config = dict(
    arch='dit',
    model='class-conditioned image diffusion model',
    dataset='rendered rooms with furniture',
    train_examples=36250,
    image_size=32,
    horizontal_flip=False,
    conditioning='class',
    objective='edm',
    cond_dim=192,
    targets=['wall colour'],
    num_classes=12,
    cond_dropout=0.1,
    norm='rmsnorm',
    activation='gelu',
    mlp_ratio=2,
    head_dim=48,
    fused_qkv=False,
    qk_norm=True,
    inner_norm=False,
    moe='soft',
    num_experts=32,
    moe_every=2,
    expert_mlp_ratio=0.5,
    slots_per_expert=1,
    shared_expert=True,
    patch_size=[2, 2],
    layers=10,
    width=128,
    positions='learned',
    optimizer='normuon',
    muon_scale='match_rms_adamw',
    lr=0.0041,
    momentum=0.95,
    nesterov=True,
    orthogonalizer='newton_schulz_5',
    adamw_lr_other_params=0.0019,
    steps=6000,
    batch_size=64,
    epochs=10.6,
    lr_schedule='cosine_restarts',
    final_lr_fraction=0.1,
    warmup_steps=600,
    weight_decay=0.2,
    adamw_weight_decay_other_params=0.01,
)
Rows from block 7 of a small class-conditioned image diffusion model, named by matrix and row number. Rows with one number within an expert belong to one neuron, the router's apart. Each number is 500 + 50 x the weight over its row's rms, rounded and kept within 0 to 999. All counts start at 0. Numbers have three digits each. After the name is the row's rms in percent of the matrix's.
Before each expert's rows are labels from the 100 images, of 14976 (inputs lightly noised), where the router gives the expert most weight on average: "lies over" is the class under the peak. Only what is clearly more common there than usual is listed. The data: rendered rooms with furniture.
# router: slot weights (model.blocks.7.mlp.router.weight, 32x128, trained with AdamW), inputs 0-127
# up: expert up (model.blocks.7.mlp.up, 32x64x128), inputs 0-127
# down: expert down (model.blocks.7.mlp.down, 32x128x64, transposed), outputs 0-127

# expert 14
lies over: floor
router.14 099:501503437532532514534551519493576498419541384594412472523494454556451527501573475475507555511432580556473495395500483417437540536530428440454418469479465484431499565499487531513489501572552563468594561431452566492488511510417505461518541555523505565469463364485473568578479585587527475454495482466532509472580469458556493590479492528503489532419471520488569554387480490567428518543484
up.5 089:532458493426555489541478504535489479493442467466535484433480361546536480453469509468441497531571461542567482613411510507495502496544480577494560551556567493526368304498511615521509574497536480513495441471503471523474555507439566589524554492540529511551468523506478496469425499498491510562537474531449504555430409529506527485432496574584514385481446524487439523597552503558507476468492
down.5 082:505425525558601473415476475485498522477486529499590507452482547571408467504509529501562530471505539499525460390486547563506463493510539543551521634519421530501564566471455527506459538454431656495524497475589491528553491499488514558526513488523516484409469616463528519486559490502559518515477473538585505447453445386545396554536546430609470550450427507520521507406589529509523545467526
up.6 106:487519492420524550405526477470396527531476463465390538456542416549494457429444446493524506509521523616476473565465519481462494429518489497469482488457483503437518488458408605531448490362488496529534404508532509537489496554518576570528529480548459686498531507562524494489534487365456492515439505480502456476529523434462546488566464535512525532625492469556472454551465512416494444513430
down.6 109:438430448582520547391514496476556469536568517488520473450462458502461604515496411529552527433436542535565440477519556511483570471494462429561500457466495547574512524520490567458462564454548494497539428506445452522518538503467553494534438520611563647437520515501496486504486494392452574464452481556505534511558468466392450514483502476488602507446437639564468532549475537485450593546528
up.7 097:574496587470474450483543516471518589556483523468493535498517443537568523481448497462541526446544545511499498426558561473513491532453505509419547389445486466480511541493414449454529506553473460414531411504467512542534444417567401629530493456607366504525546551553514496421493563588492430516473569454575466444481475549412436442529524424541437469479468434465514502571523456564459537537488
down.7 100:516463608580520611519616513583472482493417565570504529538473440565423486427491482491498519575509546475532505575497451454503589544489463488605527500543472478571506478496414464529462581503563478446514472477487436504453522571512507527552556509523454536371548526426441472491529481533507511548492440365494556509517413487535502455488552578518530429424489512440493453403497509500625483455483
up.8 097:480500497443566434428579530506358534523471599486408458466412392449491459514443501536484477436483541408435491508493487513593535418484474421481564537461523424561503489595514386456541461485452447538496483522558397432505534419500426429533534459415426519571523447479476519438433498475539444551496467451529460501533431573513527454519481462568462491482456470500520536506412520466544510540482
down.8 094:431469502565503484567604531578580496526550449467555567473435499454435467480424510460477499475548398507537485454529517556415582446439506431506473537477454468435494628551472488621427532537564455576522590561496447533461510520517507457477499523507498447516584473485427526488471498428463428506455430442378489495482434552591522521508497597509538501562456481458497512581468464604464489483469
up.9 097:531503504534532484508588501560508532465577576442550394479479639531471550497428516509417529595521415559551508523454545486478531521621531518517448511456516480486546548563570560450494443582522445534543517552484468510460429375456501519555528476578402504484498453453471499454505566524547501485443481405543529421468533546536447444482497511546535462449450519542489493412612502508619439527517
down.9 099:556529481563516528440555526464476561489456601510492493503586519507447431517515512523545435436547497508521574487504464472510600433693562554460468506411453415505581540480491501495507502536496496551521506513491534505468463568481496507588534460525432471628441489522551395497467448536514471505519499428494532488557493551487550453495537508526449497537482604531665406508562537426530574515539

# expert 17
lies over: floor
router.17 092:551482492425532484556523500505598535435564490421457477530523593487510438499478511412441541575498511479430518534519455554416540583483461525497426447436500515424493587534572513482376478525541493425518553529440465531484514449432519442516526523530509501628462425412532527455376509485548453507540490535558529500496533523589468497444510576488406553500447431451551552527453471506560440425404
up.5 086:513559435470490589478483484470479519518489524487467401492478506515456541459488504458477556609467551581502489475479538521494475559540526439456601519654477448457508421561502534451400502507484482505466558499458522509482506595466534498514504441441525439529592521469540483423497504526474472603491536513469591426462589461550549509587427597528530515507497538518561610590511515504441383621484
down.5 110:496490491480520496428436490527455488424485423442574515470504476503514565501472445484475475444495486438530523558478524520569554446507483438428624545666515485571493447553432455498470486595455440477502563515509551455559526515480543481499472512553493504534528523531582569523535577521474613370621489500538476442558544461524389471433435455569563435535537475523585501504460414483488555487531
up.6 089:458560531478513513516497478449493419476540502532591523541501481469524538650495499444462569470462512548591503513541494421476478424521511472462485546494442515577419458501458479499456460422364537545477528476506503478483519541440549513529520478462488515432362485571425553526485439533503538496506569511505370470484469419484460443411464377461588507510557453460436378405526469463515513520466
down.6 085:489511523436516632481603601486500474511503473489443442526437444517535538469500493567478427525528497523479510477473477596444454497453426448600519497541473480445546484523537475544534493501628482500517536450615477562616587454464482399485583500533488446478494462505539488545545517449594499470457542474582469544500391463562579500538484599439430487571413542506484509467556536470536527442441
up.7 092:545509532557632492535474486475495453516542542568519348516451495538453508435565521481479441446482637472456464484491486613436537516485509529500496480474478467556551534560427480471497367606551540490538459562485413473425536598556479508502494515493374500404523459446483499481478484507500463465521494500543469561547540516554399517527398569490503459445447467574460523431459550469495447469515
down.7 100:569507541500508419531496513453407572477567580499515581498495440567538412474518574508536423505649516500537556504463441495511575509529546456483557474479485438457585462573515558502477414651489456542490433534579518536448442490421483506465519585544483506552484507503489577463576500437449474497432535448539519478462514572525478541433542584476515482485507499493493427595400468526420576498529
up.8 100:481418438422500490460481544643520483524489525448429473508478537489517504493457473490363490506410495550512527489505534531523488517469493538373501547534568484562547483450393510515490452513476491473569485420562522603534458403495577589526516528488509457453437516518446441521450487476510512558527489476514448410392558500547566493411599508567537554518614433569434529494515495514430484585487
down.8 103:455547504564565514505434530421476486485514537539579494512485475488473406539556434561535381469493484435507476484537466512497508404486484478597506580469445462506378501449440521507475449543515520539482527482495508457552541524530491589508464403473377474495459542496470491555538462480487484511602451519570595466387537401542519490535476493470462473498442459483409471590634540404525502422561
up.9 098:498498456514503476447489496526385469515499530367400498498473494484430474621434515518579533469527519504530573540507505468548544471575462462490617407460458487512420435490580562443528504511514507592432603502450583486587489510583531591502503478545471588425616542575518438437454516439453484481483500479578517450478448509514540528493503518482434502408496471486428449436503476456456550509506
down.9 096:465540433505559523468392405561497561575512491620559520456577489468465531519487478545459444503479436453472453521449482496468562581419444478461589395526524486510480604579550542526466511498404525564470530450433530458445515437564502545487485503613488504548542474407517548462504483507463528433542474397372504524614442547481497489455515488510510532475536519438477503568452564468519522541575

# expert 26
lies over: floor
router.26 094:524465548541468465542575540460436532479452553577532478515458502450613466512617568501479475495427575518421465463554509494522436629508550540426465501481496476521491413510513458545507495514508402477468561502528495500476492508454588479523535494473539480545393416493453580472500565538481517522503488506563480395495580498502511466462543501455597580462409477611565415580552479562409523412524
up.5 097:536516504434583491465572461509589528370574509408600478542515537525515496484460516517623444498592517529547540509534541455572572536561469542567540523511504484583527528552556436539497443511578453464522531549549442543512463628498452470514566504511513500519629491531545474615401550429495448442521570561433509557468515500491560523576452504531446516480553455495472488540521500421504476489553
down.5 118:535545559483475537491521485531464488447458532419453420524569502573605490488469512462494599481435499382527518494441464519562441613501486585388449453430464462515458442515564555495546520511447519503523435531507524417412551516432531369496541460454471522586454523557546541455477572535545602450526491477498519479503456495515443520581504549556493477517550503428475507337555500554483495505512
up.6 099:561539457554483539633530521553545500538493497515530456472526535493569592508463476498544513381538466587550529552448553501549482501512490525496621505490443508483530497539557459547575524511464501410525506501490608591482450466560518594546539559524449478480545467498434534515539408574545463616489534582517403512475496506527434467472409499455551505424517493417365474483546445525521453587483
down.6 101:546479538460516590655480500544451521524502457522399532563558466497473492500502520529406555602504428555507494420487516515538526535517488538499537408474497629478429529485519485554551478512447495508544504444579518500445443449573516596496490491510524532518527480522558555433465526510528586447508481664580454439526457505556457463526481583523431566536444608530453552539491535471464555539571
up.7 077:459495446470534505459438436532525502549391509528514580481488565481518506455525516482503448397506532375438485456449551495528465410595529517480492506495610576592465503454455408473568548479492464520486473489409411492382482468493488412521454405526600515518566510500440450469556523450503482475486484503531490532471353509423487515426517463492556468462499549527598473503570530566410503483531
down.7 092:464444478611480429480446554550492545467555451487523541497556556479392468471487459502464510509488578431449470477513454515482477437555442607489543503560519481393493508467374482593518489499538449473591496510520419463533487536491494562537522490470491534513554367462550498478420620455522458518500559449565505513428493490533516478543512437592383436507499504468552386503607514503470458580509
up.8 074:480570433539454480532421495519590456502534486599489547550556499490522517555427453474559539576544577555512499453487486430523488503574482572437476539520510530409462451496467542520504523524568432511424497485483600433400381421406462516474492547413465455467428507473517421429504454502542421534460500508520564539458562539542471531462407524490399578556492540568530528520538493542466559481611
down.8 078:488591546469471480528463481507461523433494445512479479558509476522513482560520470431531520416525435485471496499490471508525457533533443530569464425551463483569461460487524541498517544485436591573444485548461396451463489600486555406492443512486418461524414471554468511444508421538542409469429539467551419606435647590439544437524556583501472529477528553468459455455588499493551508425413
up.9 086:532547523547512450451565520504480483460375512623591414525501460580435397545474517505448472510473515523544519473562471435485586500463516486497501601476503462438404560448515471460440436485511437460604534483476460485467512548421396498458474484522473449520547540493461584565505537433425513509418584473425600463547494472554495429500570448539503550477554484439582537567468487570494544524456
down.9 081:511465532504436478446550484500521518552535517420447578562445412530531483475512492549536472452549497421459482400456516471500541497504565491511473561462479572482638449449533551544516482578525575503473539446501540614537611434475426519487461481429503450599474529511555587447493493388421417481448391458480488559476464414486481527488509551460436505522551527448572539456544451476535409556461

# expert 11
lies over: window
router.11 111:519476533486485553477456477542522505503535484515627568541518628387529550532511527522398468560545478480532461479533472563458434424524507469496537520489541467540527432489587499519585497567491571545394449564485471549527504483561386494516442430456487510479543578581435494483491508502570429486398508421501492548479471561454521513538425503524519481556548611535471518468599529470417378544511
up.5 099:445427523536484489562510510522444497489579473517486491483460453511552430536518541467575490477479577508390573529562440475517515570479399412472552405435499451496503631477451460506596469456518436455468507532527534466431497529549600527522505446451499506505497413452580564540488530502525509461476547516436530503554520458425530590547536512504494475407466424599522423484499488422482628543611
down.5 100:526498547444467492578454527522563510589521505570463531458446485464427475449559553532452516517590532502490547487471487363487507561404513407483517514567504474473491612491564478394473491558515461477587490601503499512533536486478511518481490490478377488506550465475442572617448405431476533455468414472454478461476463487510456475417446450481457554538554487610519468594511446526605492456479
up.6 090:465526549520512581431507556483473492530539560509531429516514537498442559550492468499494516452460485515481645496540532522459484456496468429455417468437526472559504524430547502526499483593475525529424415566563447538470498560401533466409497466516519475513519542463489519524530547449396420464517555592530529550394525508578405487501520554521441457575424435420625570471562497578528463435436
down.6 094:504517458498535620488554511542460431476406499517529504444467475457430401584463510514428454472583512511501532398492472577516533461534409520548392457468411516473562524518562511485493477527504518535577442525486489485498433474412564502509564476566584421508559414412484496487521441561559439467446418503472433491490570558506513458543548403613560444414490498527524469434507485468413506517500
up.7 101:474521468580533498371502473468461556492570460500455418531614475553583472474494503542511516493494505499463536532486485445403543482511455496522481451479419432565530520519475486533503484578528451509469501486471416506555520534523646525522489564514500476516522481466526497472481445417421472397518536433442543571549523451494433572508512431414404412412520400535473403446363486462469451460490
down.7 100:527484542475509522447563530524517555430536459619545583565545469518343496434515477464504551557567516515450499461507456482510532522564435541504556430512507464516472560486498443559493526445484408508638540474415581379457520509530527466572452482590507422477590518538527546500457409462496447500537445481558444530534539494480453459493564545531513407599521419444476448538433487506477547524491
up.8 109:490531538411510497520450432434512443529516516535556502562469482495529472462439579524550526380486481517577541491506450531511487460451426501440541447551554492514526379511430566506604497593442447515464510471519576538502488484493472513466515522561517599560538438501496540483520570465547636417589560469518480527589540526487493522538349445459569572509415487534496526539584543498529431523566
down.8 104:489452475470450544553551475530570513463524489452445529576484374544513484617456460481394475495524555459469503502575465584413435558451547505478480660493438483453531577503507531558469493510444521588500448470492530495381515512481484505551474511455462562474533486506494568377442537506573453528490527477454414550508592452598462506494477549490513460512527526476435544505537382540583520548469
up.9 097:511504502563527392478488499507483491458484473430536523493507553525482510560437407433493403511548543441498463485412504459500344540530404507498517494506413417436481444522418512481522671462597466512594508484472490462454505510479563469479520475450453534533438456536514506457480529414532489489455518574374566524491443560523514409541427503498569481470422465534441483545435465442549484471527
down.9 100:611574503623482451515599530515557413475474547427473558499585515438518495439453455502575438548556512537496495471544384511546465498502462506502499461555514461483495607534443515515486542514531522533378522484424516598416454478570470546490505572501480544497443482533517543482518459518502509427584469495567469571545506555493420489471537507552472496611479609487511573553536634538485495552521

# expert 29
lies over: wall
router.29 107:487487525559476476612504555422421479563469521609496459572511493385611475506520461515494453459479518580488473508534534504513533525487543509524550429502431412614437440565565505523487447538398389490446534514464538548452539449515554495501459468523646457567449421509504477423451489531530444519513450537517481439549527602455547462507523464447521482528375550518532503475534482445494541492566
up.0 099:443457513516499561513533520590496544481378481631504487441456557503490511464470568535420528400454500519503543444517546505479501564578452463500490535510491541459577476542525387570533516474546421428518461505499526435574424538455451492473563502416481535532552516573501492514553499568432450394449494513541482596471545432554561502551532524493468550434459498429522378506548467444424591436519
down.0 088:432405569523510505568553521427547480514524477527392566547550489503512384469475545505559542558528375466461484535471455544478554470563486425477572532490496528484543555503617426489470492480583410508482484488524506578453484562358415535417497448489501582526500473506474501508453426444516390533498460456512598530480510503503512541443518512475444438642464450445509484533486544524510518439520
up.1 087:555474500528418482437532507466524579467506473526475518524561479483512483553511588551585550541469415543516446459518451469518514455511543579549483481458504556464529495499387522425490590522420429496523607562540445544524564512448523508528491478412537533531424395436508543455483510519520536568431554493490434536509421403535546458526534471511571599479497516500352580429498488384461433450509
down.1 098:490586471497487452465551525388503521454488535468532562522499488480450608427489550511463439486589547425520490535420468532529468640523564505514484526439479556520488480617485542416475527480474509530518571572498440466489515441483560537469564432503485457547432585508497409460425546496461581384502596534462551506522468473561469529557470445496454515605431441544468551470500516489408530562425
up.2 114:461595533502609482502585536528631504490526441455520459459403516460437490529489488561483496490557452542505431475469442518479500468501528478426526496513554471507584490457503490543534523530510504423555448471509532530577515420537439506510533444571431579551465530477539526534428554460465493550490529503543477515502496429493427559475551508488461508458533575419597281428535434491463490386505
down.2 106:486493456482542509563546490573575455479488505477482474493427509437537375545442565575445507598459494563505460485469519546511508459485519440508485554488510519473463619490492507543516486552524528523504438511542560399438470554583372592520572504523485539509539455439452545551463468469388413528475499442566481562547512388500490459516507524483531524538582566502501362540392509558584524456481
up.3 112:484505463485520379409509468392485529472483500424486445448570458525547471548533451532477563460544462516458439477477487453494362513540465492490464454524549404562479480522486404501549460487498468547493549503507422434473567525464445414576561459482501534543443572543525531533543537439442541420522531487571506437544549500554478528391510501506616484483433419442433406500605505413503546515446
down.3 093:437498536525520476398450573528455397577483517571556499490576376598627447533489451492555474506420460459508569544541504443435418489504523416584513552491458526444535511487512542561528469488461553464486535504494586523436537486475411526538504474458500485502435516548578546534518485398470430497537435483529496501493462474563443532485504476459508503497438396508419518470540595591468569398506
up.4 091:515445519477461431527550512461558518478502496553541607471546502437481509522425494471436503596435522412476554538503533447537520477448521523545532488423508505476642533567413462573550494503524531482565565551476484479489502419449584453492520606566509470558454507517500555537416526433484571485524547426487522505514598519538487494633568509447466495422477464524436619503551516411549565510412
down.4 089:630482538537467596472543498488559496554484515470433529507538464479377565472475525511511499469488403554541426518561478550500571595466569579439679524477462538585539512538441525493476547513450503458457502470548490395551452459526554438497463410415558500515436502541462469536467525507479531480452465461451454456491467535370505521486425472530500500489559510510472533550535569586439536444468

# expert 4
lies over: floor
router.4 084:480453521472471373455499446460555382515541477513498444488487553472538469495530581579437464573427530558481544510509496417511535477415553511436569493428404496411497574478499516512562475439498523520459593552452538448512579543356522483515530495447475441557557471488438503440402583469474529556497473479456487500582547444495487470525641507468422500513436433455483565551539470504506550507499
up.0 088:510431487500498518546420504486432446503497517464523374525462306523506456505519519557549563461520520454524510412482415553490488509553567482502466577578481574500497492421489380540455409522450552500419617474462462460541531504521549433504531537447517487425492489439458567506546468472450537371482429522488472526584522520573449486554550506505530550538500495462512531498611497577462472485471
down.0 093:506480476476550497526419521497488624562573512533461595470509465507535520539462535454567496526461451446485497685493485506553524560532516488470499557537566433557558499480540487501555501579467534521530505500533560544560548528503529392470438491508539497564385399542496494498565492494433579575431518486529493512513629574521421568450443441507516518473515511450501418559578440499407487445448
up.1 107:547542500493467471559536551578542489524577489497428606538424524468468483563449486442497490511446528570466489449615458508578581513569422496446545521463454437486610447570555524494443434537526555542517551475480508567552414444506474582498435475562482610455487500466501456525497522426508506539575536429593467459476500596570440556433459540505443425418580531542455559490485470543535467525532
down.1 096:495458529420509423586412579512457490496529502533548419525558497456457489539536526560467484530511458445383454483517430480483555531455558512539515576483471552558417547488606584504466440558467523492420430488483542495419493524517471584471541524489389472526561451475519530439463480449435439536547522436474511564528530542439625460439575568505537466514488548464488599572475550465569602508553
up.2 103:458577403601512489478471460486525457505433524557440542465540562433573484522462526444512580557465507411546433532512496541618504517548434466613574496420557500508457452510441487578480512514532541503522391544469501499423526578508489470525575496531489513506519548479615508456567410525501521546548554485574438467569398420480470532487548500554545525519530490517564453473602416450482567555493
down.2 113:441546497428540467490555518592485446549471581493441493522496476495493516493433508528499497463483583568434494465465472611473534430503444469392539545360436447540507501536481460462487562500442507466489536562454354503497574413460489556486512486493469536500556428530473360558379454500527482456529462482520597486572454419449587519490509480517427471487493455551492419492559437498496498424503
up.3 104:504483493516466540498426516511591508515558482525549407573489391534472503425487530560474476574514522532508486454496512510416521528531531527530528582546470543661355343421504478475409424516508460514558517470463461552501489508417482412483452478497542526527488427460461495511488517555466510524519491415508483565458557556540576571495496502502511558530506490507620465433459414459486581521574
down.3 099:529445487468467479486443561504597501540474516505435595476527527556530414521473535457523479427507525477450447498518499566497505465477438509458450526513427493412665587402498509551518475539499529584532396495452437503510541519437508530476457525577592472429575504505514448566484579540568515488638441493431372583525496486557420506523520446451535508454475494553542458591495500457489520532525
up.4 099:516411589516593532452521487554439484521515398435425512538510485480574444549369521551546556490538440529458504439545513437550427416526439362472482492468436373504470456618482458548466531493575508510477571489543552547497494442510519498522478490613499592478545516438527468475520568459522428535513521445527417528503476418470458496499520491542472469627464514538556490556500468534505479544484
down.4 097:490423608436507497408595458327513508465467482629508477493591508551419524487473432406454539609486514497384525517454496497452419530463524464540522459560529466553497534495494493455455519551546458474507547542525477438430542503502532492448495491589513510482560437490498477433430563406491548482452428436468468479525504471457563488531519535479507512461451552485436517487477414372549538500503

# expert 5
lies over: ceiling
router.5 091:451472405448444462522500526480538529462523443474507445397473458499438475465585488582534418496476505596442547571556478512467562521545435414554445447451472567526484570496402504502504574466506572577572586442540468532501504581448535572501496593526479498507468457609609551547486608474448587503529437501468513472547508467525507517372440521469540482407504548458523534530531492503527539479468
up.0 096:547404573445526511516479475589489558485584435427431602441496535518388488482452531503491510529527538471537542436453487461498536446577492547510489528494471491525488485507556410455541448509478404468484476486439494542504599382528538485511494494479579411570559531455410640516534524553447460483472490606536399434578466503406490519572498509533508433509551543465541469476555433448529530543509
down.0 094:569444508511503468515558531491589497556525484593602505501470517479627497516546567523473482516414576478449534556496499492493476532566508505434506531472517454491550468522549396576543555551632512489553509526580542454475526518498536514547523462457586487387528438497430455514496543498569493525472475494468499463494486441452468499498506486449508567471655504532432405529640494626475446444456
up.1 115:490551489517468487435413521474432509442507399531493580387483529519472517504548489504548381548514478659503482490514489574452555515524460467460405518507399435466579478489488611535531591415535574449471572434516477455429523500436493525468534601552541490493476510525458488526578542545459483537527486496498488476484411431511477546375511471440532411500566545538531511485485549487502498408458
down.1 132:500635441522474493483508466505528478543537497461421491483509528491552529473517400501501481548506475564468531550492490485498454549473531571462447445465463464577405503505507522483516446383496466460471445420479569537461441431448479529492444510521517440509541595537549503379433482589515425403514479544563531518478485544491482510483510450487490482503509521414515598365425528327476541612489
up.2 100:520553469551510494405551490430356502558426515588588564461454593538455474527489559496457538454555532551481519486510551513529543500557499549508591463471474433474488526553441487563516542311570528453579492483426404525513456521491527513505562506421455455426411480594418477464521459551497528532444490489547537545473533489488579465553524508451577470507517497506507486473527547400575498498502
down.2 100:457457501501523532380573450532554491502547430419447465565448531465484547462517549534511538547468482554474407470527557510451485453613507508465542373397449516553534590531439433451559522471429553422439533489427565501510471399496400493516454502494433504511438502481515476529517485499567439432407438432496542536552445463520451484596581508522517442461486537434532483494568414561473482535498
up.3 101:540500504419570571403455506572401488527543489451470490544556422458562550481554567530444545543526499458505515505521556542482424507470475515457490502507550499504575547428317467483422487538598511498502530548549584449468527500533498463503454508505595479475557476476526469579490471566534509503398455560449447491459569511504583495496551383473504585516415395397521471490500503478452520564529
down.3 097:507487459511551520430476566379591505432464504555510500460538417437526494484480517449517447492395469339517582518466446436542440553439400462626540524582465462466446449440452488578523468533457526508570463545428478485568480469505589477483532503401488442504541536528514554494493538486476506456406511520509532426507509497585430469423436548464536470486428468493425546488478588504519479476515
up.4 109:467485527495455476503412482413523528452506437503500539522533569489542475473519513515531528512526553555472547502565446498506424477528469483489449455546529477576584431590541503509554366442520493594479582556526513553452497476541426449555546494526566542437490477497499504369554520540517459475430502451530515518505609600570529508508416484482552406470457564474526360460508449527520538434646
down.4 108:449440494452477499468441513520495461516501539538373479491570537502530501501490456464535510487444576332497473474494625494476479503530516434535530401633514455518470427522578497447490349485532535617498562556579457506474517540559480474517450498546509521406417471512494494438462519552502504507486492472528424532494564607482493532517523495542529408487503530460441444558510440474422441444560

# expert 15
lies over: floor
router.15 097:545520473468494501505552457466492486440463462410491559469555391631507445501476594539587501533435584546369453530503436483523587466546516446459504503492473495382471552541497460448445495411561491443462465517483577491497515513449484446531478466548519582596500425572447500604462570521483469571503481590580526527557497478511544474487499569534420520490426469471497550519570453424544567514497
up.5 090:486543561371468461488475467501561494474475546457504463505437491565467457608538523468577414467525508523476511471452486547522457639583534511407481522601511508569472469482528506514447428508537534514515542436510489477509493554467448531487477492591486419507523454481416483497494578563520521478491504554499466398433411416395433477571462390482473511454451575579570559405453501526491432532454
down.5 100:582552575604481483490442510539440448485514577580535481495489540501547570484423510479459527555478551488490544455574600524511525456468496494629433584461496463428562522467516567559516441572475503492498502516537527525510518537502570449423534462561459513531544626472543455532525576541559464449536536455540550432382401482422623474495485537529404523529510503488505453556424406488486481515519
up.6 096:551506574413502397445512510534461521525494463483485533591554443455527527495513398476525525463594511515436456467519464519495440452542518588403524446455502435527482504444491427479386406542480489545496514505547542571518535551523490474548491475601489594442543563522514494432594557381415549464539524551446497423522441467368524537470474472475540509457498523525433468493459563536402549516557
down.6 096:500513563508541389578506488532525516519521472513448475441388499413530490458520487495592521473491457499492553562485506586464510481406487513559482529422545485508516444398465472567510542508478530490525457491468456561475501475487482490517569428450543636559468548398463529393463552422672528466570388482461534512500463435450440427534454540573459499512446456497455485481518551463582445516477
up.7 117:526469495478528501446531501599358437528557434453575549537507482520413449532514463546540565540492505524546475516501516494526459563554530505494620447495487517398393540493581549531489628490515484518476459542508561574572486568405452484537464488537477543466510400526540477545508506396509509621485506520552485540489516533485419470582497473540518473469437443512465467463374471474441387481513
down.7 113:525516484497480591507456483594431471531541493446513437463570449400416600497495469503557516517495516515491554515533545561500539478489558516477443493570438518413509421414402496483479515512543465459456445519469441562499494426438519518512488520438568561561506571560498525523442493447490468547537472527397566609611377438432620495500462491472471522443561513549564410516438519543496561454500
up.8 103:518489507462604584518537489460434509511514428498504561525518461547408482440458438596514520483600492495505369508461474557488437499542442493503590562455578562588670531360445531537479435374443480534511470519430501533467505501453497496481529454540436560502530461485501491479582522466543510488476540511512477464491512594443456545529487472555524454456421548458511413545478474542439486545524
down.8 102:452469495574583532555475536505458481453514502528404512489503476498525538496503443497584537452421445466468541485499528492528501553538479511544599509533595555443347478463387545524485500434588508516438458550511471549506462480478499517505432506539488449457404487528492545448422416505606493507568503507541549588429508615497532469367489544437449442537407468452589456510499544486568522503437
up.9 112:487458472497497500619478490532563441417514494492429439491467416430454535441485489564469460542511513525465451553439497523524398475511502501547498551484459540518563482448490473477599440623467473593489509533484488533505450536570551433543502497546519503399515533521608514516544514380480475381547483432432501468543554613511495592408502559498558466434518461521503497428424460517485467536617
down.9 094:526496502402469506604560555442510418579446521371521486423491537467501448510553509385523471408491503528497590525459506476409435490461476555509442594495473435454535540572475432499471531506550527622520478469453481461513525625503504448509460501487510487527543482489485532504467512565568515535546510417511418462415598603470427554568451512481475459508470457548455462577509465491439454577487